{"method": "mae", "mask_ratio": 0.75, "encoder_activation": "gelu", "epochs": 21.9, "weight_decay": 0.1}
Rows from block 8 of the encoder of a small masked image model, named by matrix and row number. Rows with one number belong to one neuron. Each number is 500 + 25 x the weight over its row's rms, rounded and kept within 0 to 999. All counts start at 0. Numbers have three digits each. After the name is the row's rms in percent of the matrix's.
After each neuron's rows are labels from the 100 images, of 14848, where the neuron reaches its highest value: "lies over" is the class under the peak. Only what is clearly more common there than usual is listed. The data: close-ups of made-up surfaces with and without defects. In brackets: how many of the 100.
# fc1: MLP up (encoder.blocks.8.mlp.fc1.weight, 768x192), inputs 0-191
# fc2: MLP down (encoder.blocks.8.mlp.fc2.weight, 192x768, transposed), outputs 0-191

fc1.170 115:469500509502490517521500518538451500461510523500500495524500530523500500500500517478498478479493535493500501515500500518535500458464519500500518466500466542496509500500492492500500466492500525500522550462500500500458468472500504474539530500536461458500516470524541519530511505474500513500500485552533500522451469495492492500500461503492449495500538515484481500488489491467528500500470500500541500492500450500504408500500500504483483500475449469500500540517500488517489432531492500455447500506478509500500533546467500553500500503450449479500473491580498462462520532501489500474
fc2.170 162:486517518500500511501511465500487483488500497503492500508500535529504515475500500534477498506521489503500512457500500468480521459500490514583500486500491525483475510697509522535534505500493500531497500500500484500500482510518623513517500500509500467507494488490500500473500500490500492500460489500500537535515487485485516484545471508487510503500529500532500500500524485500520500523500538511532511475500528473499500500531500476457485500474500515500515507500527500461527516525500500512524490494519500507522496476504500478488498486485462500500500533523500495538489521479477514500
lies over: smear (44)

fc1.359 111:500465523476500500471500500463485513500466522493472457544469464527557479483500470473537500559525500513474515539535452478505553492468467500500515550500530472500510424514500483500500481500473501567500503474517500524461449500487488530500531506553452500506535485500541542512508485520536512455469512505475510500516500474517500500500505500479458499500522468512477500484500524465541500500527500533500522479500495509488500500500500529500521500543570500520484509477500454500537476467500470500491541472500507465510500500460500500487481525494508445500470499505539506515500526500500468528
fc2.359 097:504500500497473500474512500500516457500475442477476558513500483500500500500500500471456496474526535504565507458513500477550500521532500535524469488500500500519467500509439472500500513503534472500500504522483524548500500467510473500478514500424500500500517535500522539512491495475500506500499537500515465468500519483471500511456500510514500542517507464541500511500530500500517470500464500502496481500492515470501525500500466540500455500458502500512514540500463477448500528526500535475500578513500490449500466473530563459517515526507475500513500500512461529511537500516562532484
lies over: scratch (40)

fc1.646 092:480500533523479504442500519500480508469500479472443529500500474531500450469480543514500500500514500469496482500500537492459500478500477416500467519535515518500470485567526509517553482468475477500500449497513500500506500500471506500500488500500500500550512478470536503500504534500504529492461460500541500529524515467500500541500474500500500500401482535473500500489522531500480500510477508500500459476455508467500500517500477454500493477483528478500500500484482473500500514547470533540476522497482500460528506434476447500525500500500500473500460504509531500500500473531500468498
fc2.646 097:509536484500512500500497500500504479552514546500500523508477522489517529500500501505500504472500500500555500539464430517512486500480500523500540474500481500466486512500500511500452500545534543500457507505498499494500454500500515500521479493442447465502486500500500500500508502500517483547482531495454537530479509519492500550538502500502513477563500491491515542457479500500472473524500500523466548573500482515428500575494500583500500514519528500500500502500500500503504493459499482500472500500500500514488500521539524470453462528500524485491518500500500477511500472500519548548
lies over: dent (54)

fc1.676 080:462490465455432485458500500515500477459482498478543486485481500492500500547505474501452481476477500518533500466500500500481501500500500493492500500453500564500478518507522462526522500477537500465500528479565500500500500500525475475500491500518533477518476530500493504500542500500484499483500520508509489536500450500500500510462523477500521452500460488535500524499460482519500467518550479500526526511484535520496486500477500528500468466429484438561485500484500465500536500523500449500523500500570526507536500520491449500495505510492500455500500500500500479478458477484471493445
fc2.676 092:512521493496508500500510478506491494503488476531501512500489513494500480472470500485493512509500498500511514504500512525500500500470500484444507517508485517524492517261484491519500494529468500513500502500500493510493500513518381450520518506516496500530499500546500482489500500507524484480500500514500487508511500504488491500500508496507500500518500500518513503524532478485500514483517520518486520531500486483504483505517500518429508502513509519481500482514501474502519500495500506507500508500492500517488488500529535504480511500483513483480509510520500479508488469514500520508
lies over: smear (33)

fc1.741 100:504472485485514467435500500500487558563512482443509528500468500500521460500500509541500500533507494492477466478488472481459484500464471512476473504500485500533515495500500547486487527513500500499534500486504500500462500509525489511542479498500538523513480500536493457539502522479529464500496500514515500541529468508501500500500500500504471490451500500532439534500512550430508477481545491509500500500504487500438500483500500508512513475435461436465500487533509472473478510533463500500513487519527465460490500518525485507521500476556500500500500534473517494435524500512500472467
fc2.741 106:500546545532467522524502500513548510501502544523473497519500474470500528500494507470478497497473491500459500472500501475500495429510506519500514460477500483498500500514500522503500500500518530500500487542508489483500500494505465448512500456480500500509503525447426530499464524494500480493503500461430456500477446489498500500500501500468544500500500451433498520500518500552529439470511543528504500500568508500500500545545468500481504469535478531441503500497463454471522500525525500493529512496500522542500475519481500486500516487500500524500518542500531500523494521483500500521
lies over: scratch (29)

fc1.702 107:435500532500460500500498459513482437500486500500498490475500464500500546426500500443516494487500472509475500507500483508451475536500492513473500500514515505500454510465500500528444533504528500493500556500514534509482500442472520500500474544520491514469495521481543500490476500494500500545487446506498522500485484483493420532500485479515482501500457500498545520486539541535488511513524464489492533487498500551500518495500498500523540500482500455521466532484523500500500494530500487507528508497496536491465513500500457500500500500502390500498500500500520500500500534514477488500
fc2.702 109:551484488500503468542486531476500495554514498506506550500512496500514500500588520460451500517527500511500500527477486550500500487568466471490511500521500517474468500535500545477500508465514500500486498519500500539537527499500523573500510450474500518500510520466452531495542500464510500500463500438487470520500455499500500500511478500500494481500500468487520500560555507500500505500549523500518537528480532500456500521500478483487500500500500500454500500485509529500466557500437500487500500502478500469492500500539482500500549464518500504500529475500490500507535474500500538478
lies over: stain (40)

fc1.631 092:500500541497470526500566500505444503492525532500524500490497481455479500500500509500500500500429485529477500500489484496414475500492492526550500517500483535476500489564540500500487500424527513531524504440500459500501500461520500512500475487536500500501527500500526500525489500482500500509500443552538554500469471469521504540481468509497514480500500500461500500490500527515529500526456476483500488505500495489500474472538478523523535477500531500525498500500500500522514509500504472509484500551480500540507485514500531500500466500491500523481500500500521518531500595500440514500
fc2.631 088:480529501542500500523491500521481500500474535500534493515500463510500486461500476470491515465488500504504516511471500491500500496500468500537486500526500500500512459519529455520500480493521513493529500486535472499467463468521439591459519483559515500500482475526500500500500510501500520464500508526500505500500514503491520500500457497500469500494500500500500500471500489428483500464500484491555525449493445519530476469473494519657475500522526500519490500519500491509480517466496528488475479500517489515468534500507489513519472481500500500510496500500495524506503534471525462500
lies over: dent (71)

fc1.750 100:466521523514516472461500500479503441481439505465480500524488500482481500481477500500516491468478500500502466500478513472521554500441500500508468515500491563519571532497500500516534475524479503500533517500481500464475461483481527500529489514520462477468474517503486500500500500526484500483500500561508577523525488549455468520500489500537499500505500479468500455486500500500500500482506508506540475500522512500500470500500500500486487500480500500519504514512565426467468480500482463517478500554475500454527500507464466500495500511500490477473499500563500477441528500500494473469
fc2.750 099:500488500500500501486500500532480472540462500570500496500473500487500539500500485500500520500522507471502530448500500519491491455538479500500499483509496477472411525563491578500500488519528531500438513500500500562500510500522540500478533485471500515524500472457470516500478474428500505534485467437487504500527500472500522500483500520500490509500539500482568512485442495530500464450500500518511500514500500537500536500500507484500473500531520500502520507498488500500545527531500501455531500500521500489500483495524491522487500493441458522498509531500510528500481500483500542468
lies over: smear (27)

fc1.183 108:464556517489495462510500495527466517511530514460485500517506500437492500470524521500528492500483500534463500481543500559481484500471500500473445537500500500497550515459487522500501508500507545530500502466500549531500470462518539510500500483481520564468500500500516476509448500524470480560495499500549535486474491500471484523500467483510502480463450552500456475484469479526500477504457549500506471500527470472479500460500471558516479473500500465500498500500548479500531500500500481499500513513467485506500500500468494534500479500500440508555500522476512500500500500500515474500
fc2.183 122:479468530500497498500523500500483542561540485467500511533500500500559538486500538489500500486500527500466500500492500478481478454485500511500504500481492468450535529594474529470479560478500503500500459523500549511538490500491570533470533500459533500500513531452500461500500500500494496518500475476503484457492528500500533500484495500515500528500489414500484479529464476500529500500509496487486480493526513500500500436500491499491523498500548500513500544520518563495500509438503498510500476522500500500495525500489515503461500528481512476500500487469463515500529514525505532464
lies over: hole (46)

fc1.129 126:454500461512510467500513434518491504500507525523465548500500483514468456515516536520465500550504500477488503500497500516496531495500553495500490490500479500544426500537483500500522500494448432533481500500500500448470491500477500511543529475519500479534519538522484511457500528502523506500500500532500494540500500501463500528500480461548464479482536500478488521517500516500500528483500500500500500500478512505500521488484432457519500525474534523541500569500520532505557445466500508546491500489545529459484499500500500544524480488455500482536500484521500500497483502486497500500
fc2.129 117:501509460541503500470500437501513468507500480500516538520513478542500467516539524507500500500494500503515500531436475510463516510478521500507498500542510455500500501500443500500458537500503493524495500500515500500525515500476500517527500494500485469500524500514515538526539464441492499500519500465507464554551521505478500500462500500500456457535555516454522500528500481500520516500586509487500500541500451509486499467500498484493524500552534500476500544507530522533500532496500511545563427500511477500486500475506500502510500481500459472500504500485500468500531495551489472484
lies over: dent (33)

fc1.722 098:538477455500448500555517500500500500500538521449469501539469500500517553500531470500500500500497542474491511456510530523500500491466548500475498521500541545500476445501500500500500486513488513500485540471503512500514445513500500500495523510545539500521514516531500500503486520500500542525515453487540534500500488510508505555480466486500517453506500449500500521538515500539523488531489500454489483500513510500513500500453500475500500500480500500446476543500453511560519490514449503493553500476467500462509500500468504500461500522466477449500502525445500483500500500527500500440
fc2.722 093:492529500540473500504500521546522479500500568516509527500500500483548497527538448573500516518515469520480495450530499494500498500500478541479463453458482500457487523521472484483500517495500555484468527490582449515498500445500500500536500528500479500480500500469518500485479500472476486478481500500494523531481528446515500500500500500441500459500524500554532530508500514500493482500543500500536557522530534500500529500500501488500480506486513513500485491500500495437536471500500500500500520489500515513478456474524500483499538490500497500475484532500558519517471517500461534516
lies over: smear (39)

fc1.266 107:467525500500499500500515500511494419500500486500500526500516500525481500500494480489500468500477470550487500502526491550511500495500500521500527529495468549529526477500495500555469500482505472500479553503539515553500500500500542487489500526492523478500469500503500500536536501460474500457500500516519529529531553541521489564466476500500500490489432470500500481537542487500500507500468469504515536500518503440500459500528491524517475484509453486500461495547529500509496500524515475505500500535514567491508533481515500470514496500461445445473512472510469506494523497512500483436
fc2.266 117:476500562503521500500512500518550500521491529527500474553551495521510530500528551475463500508500509501516500500534500492462524519530462449557504500505500478465468519606519500500427515500500484514516500500469498500500500500500500500500500518448452500542489491486500533519500525535466490534500489500476470500500479510528542471501475516502528500500535500444523512541456458521490531482500516464523500459500500522479480476484467476500484500527524528500510488500500505474565552484491527490500508500517462494492500540483500503500466497500538486508509504489500500522500497524500515555
lies over: smear (58)

fc1.387 098:462540500441500481561494535471500433469526524469499543458472488500500513512486483500500441500517500500521500542487500532496474560464493500462532522487482546500480500515510456500451487522501482500495529508495512541472500462492500499500467533500531511547471429500534486529500513500480487476524512499521510467522497500500500519500476500516485472524486500471500545528500500450500509493500457500554457496509475479500500500540513543525500500500474487536514573532500500509527516564511475459491518533519527535479513500509500529489488532474500500500500500520500515491476513494522500500
fc2.387 095:522520555492500471500481500505499443507500532462543460513500510500500471500500500488578500500500500500520475500500500500500478500511501500500500501463483528448486481500495508477500492508498494487500479514500493448500567488505500526500500500445493482500480471498500481548526515500500469539500518464500417500542534486500500500519424500530514538514465459438531506500504480500475533450478494493526492475479465503461500500500527500487500545550517560514493481503500493488542520519550529500521511500500489507505515500509495489447513468554499500500513458500500500500546483545518516539
lies over: dent (34)

fc1.625 109:500473523500500500443484459519500500500565500500509489493485462470491500489476500483465545539500502500487500500542526512490512520500500508449500468500500519500497478500513500465491540470488473466537491464469500561429479466500476541500466500526549500419514538559500462500513531500490464500471466455504500500493484479520500500447500500492492483519500500497500535527500571542534451535516487517500500508468500500500500480518466501522523500500500473500500500505507547500500500543465508479479521484503487500500515468494455453500476482500478524500501500464559534481500517488518504473
fc2.625 103:468485509549468500479500500480509500556500506476500500500521532488497517539558492520451500484500538469539492500489485455500494498480480500500500500476497500458503526500460500479500527466544473466479456567445500531511510482500500556500500444453534500500508528468500510510502500469500500500500534500532500493444476537500508509499512495517498500507500459500466500534500561514500483496465514485410500506500574491459497540484515520489500507500500500454480451500500526500500509500500500500519500480471500516536500500535506460477500494538506500455500500500482500510467528474543538474
lies over: stain (54)

fc1.650 095:515500454466428497467512481500463498482508517515476515464500490520500500512501477523465517399483473519500548516500471512500529500500471500457522500493500513500477467500500500486457494482472500474478479484527500542482452500494563525529502500497543535524500505522500500500500475448500458472499523542479524500534521500495500500478524452500513500500487478527466500500517500531498473539482500472483478504544485481477466500543475521491479474485474523457500475456521500532542505500500521482471485517534446450500479500504554500448478500467500500494518497483464500486476500500519485456
fc2.650 077:532500507545497500492500493474531553500500497500479492500480491459509473491476526500526524500496500513500500497479484535508537507473478500500483534470515505521470500500503500529525483477526480475500519500507500500563500500493360413488480473500469500500500507494500503481482544500495478529500487537510528521500514474523525466518502500487488500558524500536543500500453476490439500455495480516502467537468497516554527489478521514414494511464500517533528500512501500500509500490532486475496500520513500500515480500540500529488481491480462500512494470508550500478495508494510481500
lies over: stain (35)